From a checkpoint of a small segmentation model.
Model: 48-pixel images, encoder patch size [8, 8], encoder width 192, decoder norm groupnorm, decoder activation relu.
Data: trained on rendered roads seen from a driver's seat, with toy cars, trees and houses, 8.6 epochs.
Rows from block 3 of the encoder of a small segmentation model, named by matrix and row number. Rows with one number within an expert belong to one neuron, the router's apart. Each number is 500 + 25 x the weight over its row's rms, rounded and kept within 0 to 999. All counts start at 0. Numbers have three digits each. After the name is the row's rms in percent of the matrix's.
After each expert's rows are labels from the 100 images, of 14976, where the router gives the expert most weight on average: "peak on" is the class under the peak. Only what is clearly more common there than usual is listed. The data: rendered roads seen from a driver's seat, with toy cars, trees and houses. In brackets: how many of the 100, against the usual share in percent.
# router: router (encoder.blocks.3.mlp.router.weight, 32x192), inputs 96-191
# up: expert up (encoder.blocks.3.mlp.up, 32x96x192), inputs 96-191
# down: expert down (encoder.blocks.3.mlp.down, 32x192x96, transposed), outputs 96-191

# expert 5
router.5 106:461487501478496477522534472472511454531508476495535483516465460484471460476521473476469454475465499505508504496489483515474501493535504511469494504476488483516451532500457521487478514501536499489476510485472452491507494473501494528511543517523481494535475509478533523497502506532519502474
up.0 103:524483476513534492471490492521455494487532512474467526476502480498484510489517467508517463522541530476543473474494493493478511470487524506505506505478529512494516467491562532506507494530529443494469534493497465482526469490465510495528553494504476515502525480534535539483509494529508532471
down.0 100:522485470520513500540510467469500514479540513514512473519516524500505505474537436510472483528471507516473492471500514467433474518537497502458509486499520522454543515535520484531473490512523464500496495487482466540511522529513467492509508521506520488515479487507529505496478523524480497458
up.1 155:505496483519486490504515510523465544490526505479501473493493527496471516494483538492488482519471474481547513489488526504523501494477513513484505474479534481509524502530503482526494522494455555531496484503507496500520525509537526499499480542485539496473491452513504492454470482515496511485
down.1 148:529512490435511488462518503479471500538551468498507516491493529515511539487444514516526525486510485521510529502494508506480463494477478532541519521525473484462499508497469508503542457502515480469468494519528488497483507508460516494474553469518470543509536541528490496518505510489543517491
up.2 118:481522546509519525521499531470517497511450448485524533503467519505496514505531499500486554442487515499532517498472532442516486506486515515513496494459499443568484516513482482512531527456512495483501513495530507523503496466526509493500498451491511498549545529486503508509511478482507499495
down.2 116:540508536514479536532493484489520497480505532499483543531511513535475502501502498533509534442474528445503491511481494491533445568491529487498477495474464505498538455478512540566474465482489506471526528500494548489482498485493504508494508500524514493515519524469476469522489555515457539496
up.3 083:500457497520498524488501457466496504534462527514516449480485480516502501475524466480497477488500469516508569501458453495520466463514506513471566478513513532488495531501531409465509501520469513489496481462500492509506533522484492512485508512476446480495460516492504499521474499514525467528
down.3 087:489513489508496475499476517510491485506512535518487460500495521523528494525543480534477499449534542507537530470489506490485511495526482481557514437475507482532510485493525460534478545477478477548480484531496532511532498520494517486477533485433511493514496494505532496538474521496540460567
up.4 146:510496503553492493549521514498463546492475514446533476454477517501465526526484521491482496491479492466522514510474545512504500501485490499482544448476534459524480506541503477524503545479472513506513459489492503500541525524540516491515503539513522486482515462506533486472468504519520525519
down.4 137:540518532457490517504521489496478519499521492485497528490540492527487524504453531524523513488524476514546539516471519499538485538470493492528526469497462469482521481517504519539523482504492506464490477489543519520514492511499519467479573475526494556486512520512465485520505489470514494535
up.5 076:521531458487527458476481500473505519504485505508479467505526534479508492489509549504523528495547481511480517526486551559478508482495474444502503497504451503502450507483542488513494522488515471482495527492486511473474495494502441487476473463476508552480459462500490473499476500461513522510
down.5 073:508502496492489474444498487464517480508537503486539512444478528476487518498483528516485553504476466500486522493522494452473452469452526484532522527462518481502505515466481490499478489497516500489462496512495503485467534526479477472466507518525486525538522470462499494497532498495557507515
up.6 105:497496522463486525511481496509481479451515497490474521495520498488446514504490477512513482539562550469502498508511505477510503536505496465523482490471489545484524470518551506487540484546505527487495530501530495532511488520470531532508518526501466535482497478525521514481501540509490568516
down.6 096:473473470521492483545488495470491493496525497493520459493542487504536505444518432476466474546490525509459507508507515513475519476538502457479537522498495543488537523467480504480503469494521452490498497504493460490499488490466466515492507529499478537482502496510468486466484496533483505472
peak on: verge (100 vs 18)

# expert 27
router.27 105:503482512548485469507541477498508489480506499478473492519494474557488481498541483486487534493497556456484477461461495502480533536530466485489473449447510505528479496531515506507499531533539478521549499511488472519516510545500528470501502521521495493482512460519527489517490550477504508517
up.0 107:491467491512507477507515514513476506496504503480516492463502511515471523505512527482481530511478482461523478480485480505487475477477451489510541506477551450489538454513515545502524509469516490522497463516548496517526485462516516545485474527484501533504496479473490491481511482500454483490
down.0 100:534484489522531490507499493511488480494512567535482458541501479480517514537492492469491471490500466512486553487538466501555479504498502553503521516475502497468531471484535541490492546512454497490472492481537496526492484515523501470487507533507495517484528475488542502537513497522537495539
up.1 103:504541524469491519491463480481531498496484520535491487532500462483494461466490484542473519528508501486501508526460486513514495528479488474524434506499498477473519489505499538484515460494493547511508548458531530506527476529501496502487521501529504559531458532510488523498518529514458515450
down.1 099:479527509506516484489571512482489484524484453526513501506505568499521471510466488497490486496482494526456486474525515523495499497507443491543515523486471450487472497540511461529523518510518486540505502522469477526497493483512442542512543508476529517520487513508515497498524490473472498454
up.2 120:507466519506489450465510476518444488497493526503482496462504521509474509521488487476464500518525488475535444472495510502491493493511486526488520488512488500482501479513486453490512525489488484508464414495517450543510518514517560481531473518464474487461550502532492458474436509456486511521
down.2 116:523499451525511509484469527505518469499507534494499498483476515491494521517496477509545509474563522524489493500477521473482470522490546483524466504540452566514527503496524522458523462474447464544512486497475513484461461522513494479483473474507497440507475511461498461467504530511516532501
up.3 108:472507498497493534483523525499525520528495494497522519532505460515518475468501498532492502466459490498493542509466476530542481534461509531530461555527492478438472487504474548451491473510517525507571496503472540511522480518526501493483498496490506499515479539507484513482495526514508509483
down.3 103:472512516458480511470526512495482533525513446517517481540503470500539460485453520492477514527502449526515518498541538535509516503487444473524478488509502458472475491516482495539504546560515465480503469500499463527521529504512490509529522461485515493558515486531502510523503498474498508480
up.4 095:493493460479468464494499473546536483476529503529485490470510502518513498478540508499497505473496505492456501516473522520491499507516506480466512494493430558517515506488497495492467475492508460477539509529485467472441529456494491483539528473491471488516459484455497446516525529456502497532
down.4 101:523525508463501464513525525536463488493529510537493519523521525486507499522472533507474521509492509477510505505533482488497460472530512499488486551515503516537506529442464502508518486499515501484449500493483457464511497447519464552517485497503507517476484521522498534443514476540504522460
up.5 080:533509518501499456473443487437529493495508509516467509483563497515489493461482482459486486519504520522511491560489505492525526510490517556498545518467478478471457526501519492535493489471490495524454487500498487520486536489498561434528539518454504533487521536529488461508477463464514477536
down.5 077:480528472483474492494476514480493440505495465494497520476491541500490521509475496480555493517543478506516506457490525506501496535511538459495516494511464514546489521492432513515493482514463461554540536517510512479469487496474463497500476520493476442571481510508511503486508549485550462524
up.6 117:503482471507495482481515468515470472456538518535499522494471525483515512543508533485470524469523490471511465450439509513482480498532520514492504498526466488506520464478536466494506503477501478491477477511484442476491511520500545531524496523473478495476530484481505507472433524464499498514
down.6 117:527500521497486503506496536530547482487475526508484471494498485481478483506465502520544482504506504478510490503531492484482499467492542500518447512521473550528527467479534521562503464503526501512498532486462525478536503507499479516497495510505485511451490480493486500467524529544503545497
peak on: tree (32 vs 1.2)

# expert 22
router.22 093:546540485497510504525509540474545500461465479512476487502521519517503488529547482502522460472495514490452497510495499454553518534545473531508517495506516532528516489499526546540502503474505507524528504479530525538484469505534502539496504497474538469500546486481537458528543473516522503498
up.0 109:470463491498498487530478522505497512540454470485488486532509494475500483439563517448523465474481513501490533502560517467468491510500515453500495516501496519518498506539471518479514502486499514502523546508501506480521466505503471449497487489490499480518497477476530508486528564537521462522
down.0 105:516506501523516517530522478504496476524456499512518501553491518489499497514529470509470506508503500545486473458524526511507472489547491510526481516481472515497441539508483438480514490507520472518491502481461439451451496494498518534520459494540488485533506501564498477523478510525502483488
up.1 116:509547476504482548509493517514499467465495488480496493484470486506551483539492504515487478468480542480492443476466497483488494566543466521472507483505500491499499492492502511472511495507514520485498508476492525507498512482471509533458466467508457472477497467489482521484488488509474540475
down.1 117:498521514522454509460505497516494509514547520525467477479454525491500490486516502501558503536560481515513492515519509539483486529458534466472502492540553497489541523468539509522526481490536517501551526506535492531531493508491461504480533524522494499508531503512524475509486490451496563437
up.2 101:514505497491482525470521477537472495460523494503494486491464492472505536530487504500464511490475539518483500510472482493519502550530516532498501512536502493487538532508508482465480499510492507477476469496517504519528520514505522513446451516475473471469506477523459501441478467506490509470
down.2 106:512482476522477475503510537519502505517532479489486503466505508516483512476527491492531477536536499536519545470541524504458497503481512486508487487474563537485521511516491516539513476496531530499549507496587524533524517502515484515456537524508520478510490507496556505485464476464503555435
up.3 085:474528464464471519493532494504529509526456443489534474486485507495508439512532497453490488497493496490488510474533506490490503527505509489509477479513530504501496508458444518513501465493460470476507523467538535537505487483460465537493510471476496491514509481449515495538520518542510489497
down.3 090:467517512492516520486515482477490476490500522535499499468469490563515478544496468489497524493517460503461496490472446501509479515495507498485482536471479479508506492482496448532494483484507526506506518458487462488525548499497480544485480530517527514559526505520467497540523480499461537501
up.4 106:521531471537531486508526514513524483470521481487502484497517513489540489540513492497471491497501520479514443477473512501505512520534440537506524507532519483479535491501522490487476511483502520494500466484500495516515514503484505527499461512496468460480548438489534479485490493541494503491
down.4 105:533540476479482489481520478519522489492537524537502489473446529477499502528520529479514541513552473508512470524509516531493506542475533504473505504522488520460526507525501533552533472499522532487544525511526487533573508476490507473490539511546523519547535498476526508477470518489471558482
up.5 096:528527484484480515511504509516527453494505505489525498503459474509527432523504501499474506468457502482501495479496501444474476542529455509474471506526536500502516514467467520476465508520510492482494495454486530493490501497474462511444446504525451476514519501510481516483472508514502511498
down.5 097:497500484493476546469491513488513497501525511514468475517471458479529473470510514499516511539539448497513479522531532538484430517468559493473516503520504538530516525480503513535522476489555511544568512508525471502553500514524475525503550509566512527527540521484482497508485499469475520466
up.6 084:542504515509540502455494483502489468480482526543497474503525513525505497523511472518496501487512457527479540541487479498518493459470535521487486493504469547477486479478529526473493466484497516467467485501441508443492469525479469514473526484509493523504502555503506513556499467428519507508
down.6 081:486514493485487514512508523469508519486522501446514520483524478468513490500484514522515517502491527532471521453498458516522522560569481495522516451475493484501503538518522512468512488498473499510524507498495498463482475452504503506503465493505490472512487448512442487447484495544519511504
peak on: car (34 vs 2)

# expert 23
router.23 139:450472521503500529512520517454480479549464451491530540497481474530486469461541481494497535482507495493511491471493508510510495486499478473481521516469514439518444520521478483480512524505529508516505501477511491502475517502484505512498499505492502501527514500502512504504520444481483464502
up.0 091:463487513505484514471501508479486519536490486489538481512477484520495501494509461454485475493463483532527531515467468463512476472536506517464517465464534499507501524457456481430486483498512509488512515482514482537497498453515490501491484490522457440491503496535500509499505522509542500526
down.0 098:500502505439511524542494494505465546461481511546493535525537529497479515504466518526528483546518525491514503505522492526505516533488480510529515475529442501498505501484582535581543492508484504514485534511519528467493490514512526482488516489488528500483456510499471490507484490499499508544
up.1 101:470484511521456494565464489512466496527486489556499491464492478501498491485535528490513535524466507466520500521528497506479485503523499451452523522510472503556508510480488528442495500497498477489499496491496505462500492473490480521478473483473462493492495486481466489521519467489527499481
down.1 102:539505481500472505496534498514503513450520467471454504489527524498478498526483514526505482548477480447502530491528461506494516544481503525492492428522475517491488501503541495566520498521509508517502474502516528531491499540496502513485509491460537496483499450495473542520480492475539493524
up.2 071:488464495525445443521499465548492465508530513544495497522456493509471522488517535471496476539475522466472449449505507476480474477483532477477483525446502514520548513487458454464442496483517474522471466527502473477541501485498524530513494535512462499517496500480538515469495489490475481491
down.2 078:526514522529526512515542493501476547494522504517489494467579481452501464471495532488493486503506484529498549485539546488487503516518504445524547486476482507482464480561552527508519528490528498528506471507506509516462503516546504514541523528491486521461506486526466503514486505481484499509
up.3 092:470507503460475503483507480515494500491501473510514525513453549526475514483500518498465545504479505477471452445493494475494491478499489515536449468485526486493526512460475454486515454451525480504495474503527495483473486500510529547455498530507508490551479516473504515474490478486500474457
down.3 095:510493497486497506468540491510492499482488509564506474507499494485529463495463500541499514497522482514534554504496558476496502491537534464525530524510463523501511473537511492509524534529474506514490548486495478516453532517502514501539515507465510483507522515537494469474477461486490531559
up.4 097:505503517492517541493487520500497523504463503491504534533515554521526485510517495511466530478482506508576533515492477422532459485507517459479517506464508470499468497501478513461518503487471496500499524482532531533523482443482477507477474473506474457508493522502522509506505505528496470503
down.4 099:480495533497528512535514501493490503499522471477533522482553539514545513490516519540483476516443502508518499500479533516499536530538472531507532463545506512519500524485528510533525480516501511550530508496486520502514484483475500500518461465512498457467476467541498501513497471534513520506
up.5 087:488503529465482547497506496513493515484482506539512524494479553520489498508505519524450536519527507478479445437492469496507475490498483500510463513487529494482518474461464475499508470435518491518530483523533512489525487494503549538467505525531524496509485522473516494455506491509441511453
down.5 092:522491537548516511507540510467497504497522498515495482484512480506505518448478527513508493455497484521523540494500537467505537517537542510485541514541457523529482497568503506534539529514489524519502552471511489501491507546498503494511482500501488515517559514556504484475459491488513510539
up.6 101:509532457494491526536517489513490500502514500510516524468514517439496515511499596504484544520504516487522504482509510521451486521504466453509523501494459498526529515462484453499488522482486510494459463485494537484501521490496459519475435524496509539488503464474476484468498471521485525466
down.6 099:526518495514511507514484506466504543460514502486485484452502481507505515520484495511539486512503453509481538535502542529509493518507542478511527450514516528472484485493556525554542494514492524505559494505529531525531482526517488487505519532481509500480544526514443475502517515503559540520
peak on: sky (84 vs 35)

# expert 14
router.14 105:492473513496505485506526493524470506486525508522494508514507527508522526521504514490506521509482502520520509510446518497535463467504533510484538498517452520490553450499514446516497533458457512526487451504518479513491550518533540495529493496471526485492505526528484496493485507523470466528
up.0 098:507490506513476522525533519497466494500442539485513489550469484503514517515489503497540482477490489446475508510517490533474498471524485461500525530529540483500515496531455499501476519475519497518464496468477516478545511528506489540442505521498509491500484502499498508549491492531489491507
down.0 093:478494492528429487499462501491479480506497513526489522496474498479489496515481498437533518492543537494526532523520471532474487473518461492519488488543478470535495534544479479507495503482503477475532510507522456477498492475521487518572466536483482467525492472517512474486466524500491529506
up.1 104:541479503501497496539498517539466494455481556503489521501519465542466493511507508524520478513512517472516472506511525485459508504513494485466480482464482526565496473488528528482508523502534490514480520496484526462497488506481504497492498508503495498435509488489507480497487491511493560527
down.1 099:465522463486479536514461477476449501478495456534524525474540535497536506506495497504516516501497491544482497496537543488523489513522504527507527488519474477514495480474468491456494547484468445470446518527496511508458479447462500489523515475441545463507486496467494486496483472489513490533
up.2 104:519517503458519497461491490500478492497492517495481521511492536534535518513498506529519513444506491503471491514508529520509513523471497539502477476549482525478499519513530549507538490482484463517574541561466505471510469519508497426523515455501515451490537548495462473507493547477512513509
down.2 098:481454518465489470457540480490501446506522445471525491533525509557534498517502548492499518481480515515519507438517481485516483516486444539530532487476514462500476544537476460467515504511526506540517470538484522468525529505523538473486505486495486501492502528541499542518541510488481457499
up.3 096:489475495565476497507464474515528508531527515511510447449532496506476469489533522494491505506493507496489528465454471510480504487522514528496509515525486481515516447490521476509465504459480490494496447486505491491520509516503540516476485496516471489464491518500512472473481438479502505507
down.3 097:471505553518520503497524526480493495527502536463449429500504464503524490478509478464485499502526513503424486544512480544488513475476517480438483530521486499466443517505480489465449515517495508515534503498489472518489524485469451503516481528528523506542491487486532466532526457484466501518
up.4 133:540458495533512469507463508490491516486499535504497498474504497531468464482555465507512494517448507480481488526490488481509466513492520483494534479498502536472509491521514548492496503503543468488530499526472516481525448522503527453509497542490475499506523477504524509498513510513503515477
down.4 138:507536522481470542468515492453497519477536460504503521504533474523519496510491485499512481488458476524463507528532480551531519492522517559532487452504526492502507482487499499489485475504469475468563508517484485520478518511464509484521553486490537473524551492475461483523518501485518507548
up.5 106:513498501476514532491533511494473505487471509499522519557476475476517503520470511521537482486558454470496502507515522565487500486493505489471511507529523463507504493517495503493514506519527540512490542458515520481546489529484512509464504497491515519502504508488506496553454500526491502508
down.5 100:467508489512485517515500463519506478482469476497519561505489494492470505477480489495543532519489540490509519468529510507499467506497510481505482479498465486518483550533474467490510484499514486514545527534514494460521509538515476505552482564497501478564474494533498481497476570512522512502
up.6 073:506539486493537546445512512506533491486522485504497518482512497480518470505456491526507477475516467505453530509564474518520514519484493507538479470522505520475467514516520448498462504531515513492461514506463509473461510506506465483493522449531502472515457492495536491503529505509561526516
down.6 076:478497513496504553528507490512496492553500503530501492503468489524495482524504472492486465511445441553474523512528462518496518549495551516441491498524511524495517498483503524511470505489481525525517511512520511533512509544475494458493522474518549480549548501459434523495483508545514458492
peak on: verge (99 vs 18)

# expert 31
router.31 089:517499514504531512491505507480515516476504539504516502472515540490494523519514476474528553502541529509473533503511502489495456518466504463534536476510486541521552508489538533541547527494506491541497487522530497525506479518547481502506496526548536551499494540482522482518491535513538509544
up.0 084:503545485493495494485531458500484522515488489508501506487482450510458504507438468473502466497486499443513544519499447532510487530501495484510496506542498502465501469521498434528457499478522495505501457490507515503533519486498487497496488470489500560502529493519512521541485470484538483543
down.0 085:495470504519520474476477491526531502517537496490478503518491487477469501512488474532525481502452446505520471551525516481503465483485539517485512473513467507508497471523526487480479483503498522521482539500493464496497530442542504514464474507499508497528496515493465494477496538531536499543
up.1 094:480487527560479523521527461502494504505521514517512524442496449470504463468516445495527456501499511497438475498493490489516539548550474491508510501496517504517509467522504526526480485515510522542537501477500473491516511490465496497478486489524489508493509446479513502486514506499494499485
down.1 091:503466524493471457527501485532554523511520534480487445514452526507472482516520493536500472485499496513510474521477524503481503470512499467476495536534521508518485483502509482523470470526538558515535490513525510524547521495522517527496478515514527427515470494509536541449488510542511507476
up.2 121:468445482499523519526493553512548492480536516508460439524511476510507482482502472500491480531533514491504486504497492484487546514529495506469498502515509519517507481502587532482510544542506525559556539513506481521507454491490497522495503513517486506483478504526495468497541477525516487502
down.2 116:485470502520487505509489521503507552520513524463487463513447519515481479463536507465477483478447486480451508495462486524495513476499507528504514494498490532493488526510478535556479524505515474482526470509489485546495498520490470558497501526488486472494503484473514517495494478508532551468
up.3 100:514447519481514531503495508538525501493487536509515457471496481507517498485490464494481503474499498522491496488483434494551532494471532544517509461488478446476491497490504538504502514529522525552479550513527500495502453483487508476465534494529498492492459521504528498513531495501479529522
down.3 107:476485529508470484536476519478523512563471531455483512510478502500487494514461489510517443532482493500467533526460505532503493509509527537527494513527485531492519491507516533538477538495500551504572469516489473489514484513455495493508490498502513447496471511487536484499484496499496505479
up.4 134:517481512464519546500512515541502481495490493495502513493454516529500530487515513523508506495500510510480497474496507478540461453461487492530498534518491531497529472487522547532516494495524494496468490530515529512446424497512469486462487423441519511493487508512490486528511474522546491478
down.4 131:499505471525499514490497485477477530550458495467502515512484441500512498492523516469476506487479477504521487480524524518512501490520496494536527487480534514470498468527488482547472514483469502479498440487472554480469542545499478519500501527488511474492520467518497527507470510496525483486
up.5 124:514535508455521501501521498494479487492469503512504488508485537524531525473505538513512525514550484544517525489519530471527468477472504540517512520536487528459502526484512527504515485458524487487484474498497509517492496496511427473522492443514503519510521527509504538522466532466519467483
down.5 119:499498493546506495473527503511486495505481486500496539524537473492479505496509540488492525524453533463547508457478515543507534483494540512493500492496520465519513488494502492520495473470464542494464486472500513468478533526516467513570530529507501520517505458528476535501492525481473536476
up.6 076:486495449494524484516467472477539502512478481528515466470547518497495471524524525520444497539483506515525497452509485498477506498508490532467512508489503515502501513485500505459502472480469526496459468451498504501487476479492502462507531467487429474519537497486511512487444448484484476511
down.6 080:489460496469494467517501507470494480465539531514501504462504485480520492510517467548549502480514523494477516550485486488485474523478507503520517460497498515488515523513522483529493488494511512533505473504504435482498447466462536468479548527487494513492499512490441495504516489496537487511
peak on: truck (69 vs 5)

# expert 8
router.8 081:543499474516520481517507534497467524468485520514479515461500519506484473525463483487516499515489485570481493501528522502484492533481512472467525482542551513507503500544529529539512528531501516540476513532514544519485496478554483492487517556523545538538471532493533499497514519508478552466
up.0 161:533537467476488546526505509486455529499544500508486507489499507496485471537438480464520510544503479527552464504490536527486474521463497455471504520528557503497512483482475517539483520536470503514450486520500525516463483473507504502523509536510532528533501523495513487505501521504459513465
down.0 151:519497468500548531480515551519511476464503521497484536502568479473518522536518498505447508491548534498514498543492508519506516475534510518508492514498458493468476529500502528514514494487467492495552471539532492492460501480507525508530469479467517482512497485513478525499476477501507469517
up.1 062:489447523543479453467457535517519451513498482503450508521463507493489472485500506518479482498521500460479488505512501532483493513557487510480484507526459477496491519492519517440511479466499490465503526492488509490502477505453491513494470499480444475458507532523537459481500515459473494485
down.1 079:481465482474479505523493483527450466483506455484479501462471464552497563494496525474496517486521490530491512469502530523507516531510513496464498514498550505523509514499472472513535503555502484558520512480522502494512489486502502516497480472519477498505505505504491495471545501500456526530
up.2 084:519494442475511528478496523516513477487495495581484503487522509521498437496513459515493446530511518494556520512535503539491484542510542520516522528503520509490516476505536543523501523525515523478484480485517498535495500504525507500526501549535520523505498517534496496538537505527469496480
down.2 091:497506501471522488513473564533522521486495533484500518503495476469511540508484506529510495451549519476541531526495503517518484492528497503485530512502481480499505475509481468500527502484518504470528469482498493499512553467476495491514516502460505493457495538495493516516477497548467473519
up.3 076:534469556569501535511451481483514521495487546454533474491502506501522510520497513501493538506521556489473478505509534475466492509535474503534484468434491514509512465524497468488490503477547505462507471492481516480510474519472509471523529494511497493493458521495534458513452482509505505507
down.3 083:477431509494507459525524489472524502503462525517475474456510529540494485481491522566482480549464517527508522499504517500479511471519536541507504506470518478495511509481529515502501459502546511552517483477518444523513532510513469515493468530467461493484526478481480511455479501490527516529
up.4 067:512463473507517513484486480532473534532458524440515533498514497490483568512490504544463479528515499476493513485509510521477512495518460489530482458531455486459523494465517457518506489483491469479464469467459487483463479504464528494491505474451481507479492513451491488486506506471518499553
down.4 076:526491528453529474510494445494462477487514519482520496529496512497489495522462489452460462459493408481515476515531511513479530456461507484462496502517508516498518448484507473529515478492542539483524529522460492498491488524486440502538526448522517466530445514490510529488487512504500523487
up.5 087:477475520486475493503509504500551483481496501502496509482507481492508500534466536477509471460521518469452510493471487535469532504505498472463528505488423494484504469522467494503454499527502494526500480538481522502480531537512507483532468513487511430494498525457481513490547517501498502524
down.5 085:475522549440490506496523467505556507487511512532509467521479529524453534503542518553534522488514488460524487453528507476509494505484467520554496541459529492526526479530511490493490530466487497491485492533454529528498515487472503492498540497520520490515520498481514485523509505512490509492
up.6 108:511525537497456473463469478504498494537508507498514480482504513467478562512469518509525488483504493491501563531521477506502507495461486520519435516478523516531455516531478542557507493488505476486508510522488506467499493482526502515463486461496489474475478506489455525479503506466531501513
down.6 109:520524461530484525505500463441488457482521463513489499470503511535477496489546469484515521515488501498495455461521497506508502516498457482521503482487483530520525513459480526564505498507485519489477510498537521506491471479474499526439489497524461507522450485472512510516482483494508491554
peak on: road (99 vs 35.6)

# expert 1
router.1 105:511507485467501492481491495492521493510483512424545490502512472479525494525466467499534480484473504537457546555527454483527458532520531538508486515533520543492509554522494560527514489494512522528525520500521486529499485509521474524509480495543526457509497543515500519475528514542490495490
up.0 088:513452507514480476487556480445475514451494488496471495558486467537540501503542487464511504499480506496484515490492497515501495487532517515469532479549509553453541529504518488486502499510491485523531450505504463549462508574495537506516469535474491489492535484518445499535458540504509486534
down.0 090:500472487540521482520504529541496500486540514510450507522508509479503480508526508527510477489522492499481487472465487509514510443477489536502493491460478501518523451515561480479514533513502525553514476478513463531476530533529509503496557507454497520521499499544502509528480495499497470488
up.1 116:502480499524506484495493468479515519514533523502502487511511471503502459492494482486501447573463481502465505479565469503463510516508514503509536459503493536435548512475485512485490459518526487515510494513551510522497497519471523512472481532528503525499500506471462489534522496492485482509
down.1 117:494482493533474551479519519550485499515521490476494490556506536489519461472504507518534450519507506595515491483503513486494497477450491513533448510502519447486490480508530449508470513551520477542519515489472492503473504520508475518489527497489516486506452467511540496492476504486493499481
up.2 088:468541495499507533532465521519506487506482526519510523503484497522470511526493502509530532446523496506508523539475516496483454468503520476457524526478495474505504514528452502491546496523494494496528509474531473521498512509473464497471485517499482534473514537490440504499528493485468481504
down.2 090:509507507455500493496499507519514491525511518523525482512472549504479513497514489480499487499492478501534511463463473484529510477521489445502490530550498481499482449510486473548512596498483476540457484551476503496485494518493529496480503483508492462509470494461507494533505507507537472534
up.3 049:484519485505551509542513492499509506500502480535487509496523544482517530507501526518497494504523497460509472495534589493485530479489473429529494476418498508485498512480479495490527520473546495498481478491462494479504481467514545474508474519486472498493494493487463485502498451527499501473
down.3 062:439533512513449500510546499522528510519476483479518533495496494526477528455493482494468444487437474471493491498503496483542510474501513515488497518470501473473504506525440526479508510456535480511474509487548524541526473468508504499517514508475465521540469502514506497484481537494527508492
up.4 108:547534510463497492489485518508485548456529521456455490483527554488500537490494574513468485487497534489508484466524520511492524562501459517558446500508513500482492453529511550536502527513494501510530491537469515498509497486541531488496513513495529485491482466469536472477498524508537504491
down.4 106:540540473481500516491450508450487498513476472475501535471541508482488479517480494487536517492516523497560521545512494515514450528504467465526514537453510539481492498487503547508497475504527500454499495483514522500479505464512467520530488511504479495534497467520520506504470499568528506509
up.5 108:512509505464535476433492501486530485494504496434503530502524516481536552518462496515548481486508457515531531516502469502507464479474530512545467565522532500505480492530498517502523502486504493467476519514484517491522493471510509513547541471489499469539477519532547511489528492513492479499
down.5 112:515470459464524492493484501473468502490472531524497513477510452455516496529506484464498495483505519543502493502455490501493504522499495510515497482517478492521491535479499513520519532489533528492508517517505465478438490520500522443500473484501512541529530517488501560501491499509472510501
up.6 082:501488504501473496525482516494491518534480502564490502513469472552478471474580474481528476509506487516485527490505491479456523436544508505428546531490491511534530509485447500510497478492519525499484516477525494473515506454456516498484488493492482514532486509484485480515511510506473488490
down.6 081:490496492478495533480500523497482458505508508488496473491523538499488505473520481491469484480481507531530529475520461503517495544486468499516511486508525447483461467510494480454470532503509476516441510552482496534505461444467483542502485485523503480517481505543534543536469499532540482498
peak on: road (99 vs 35.6)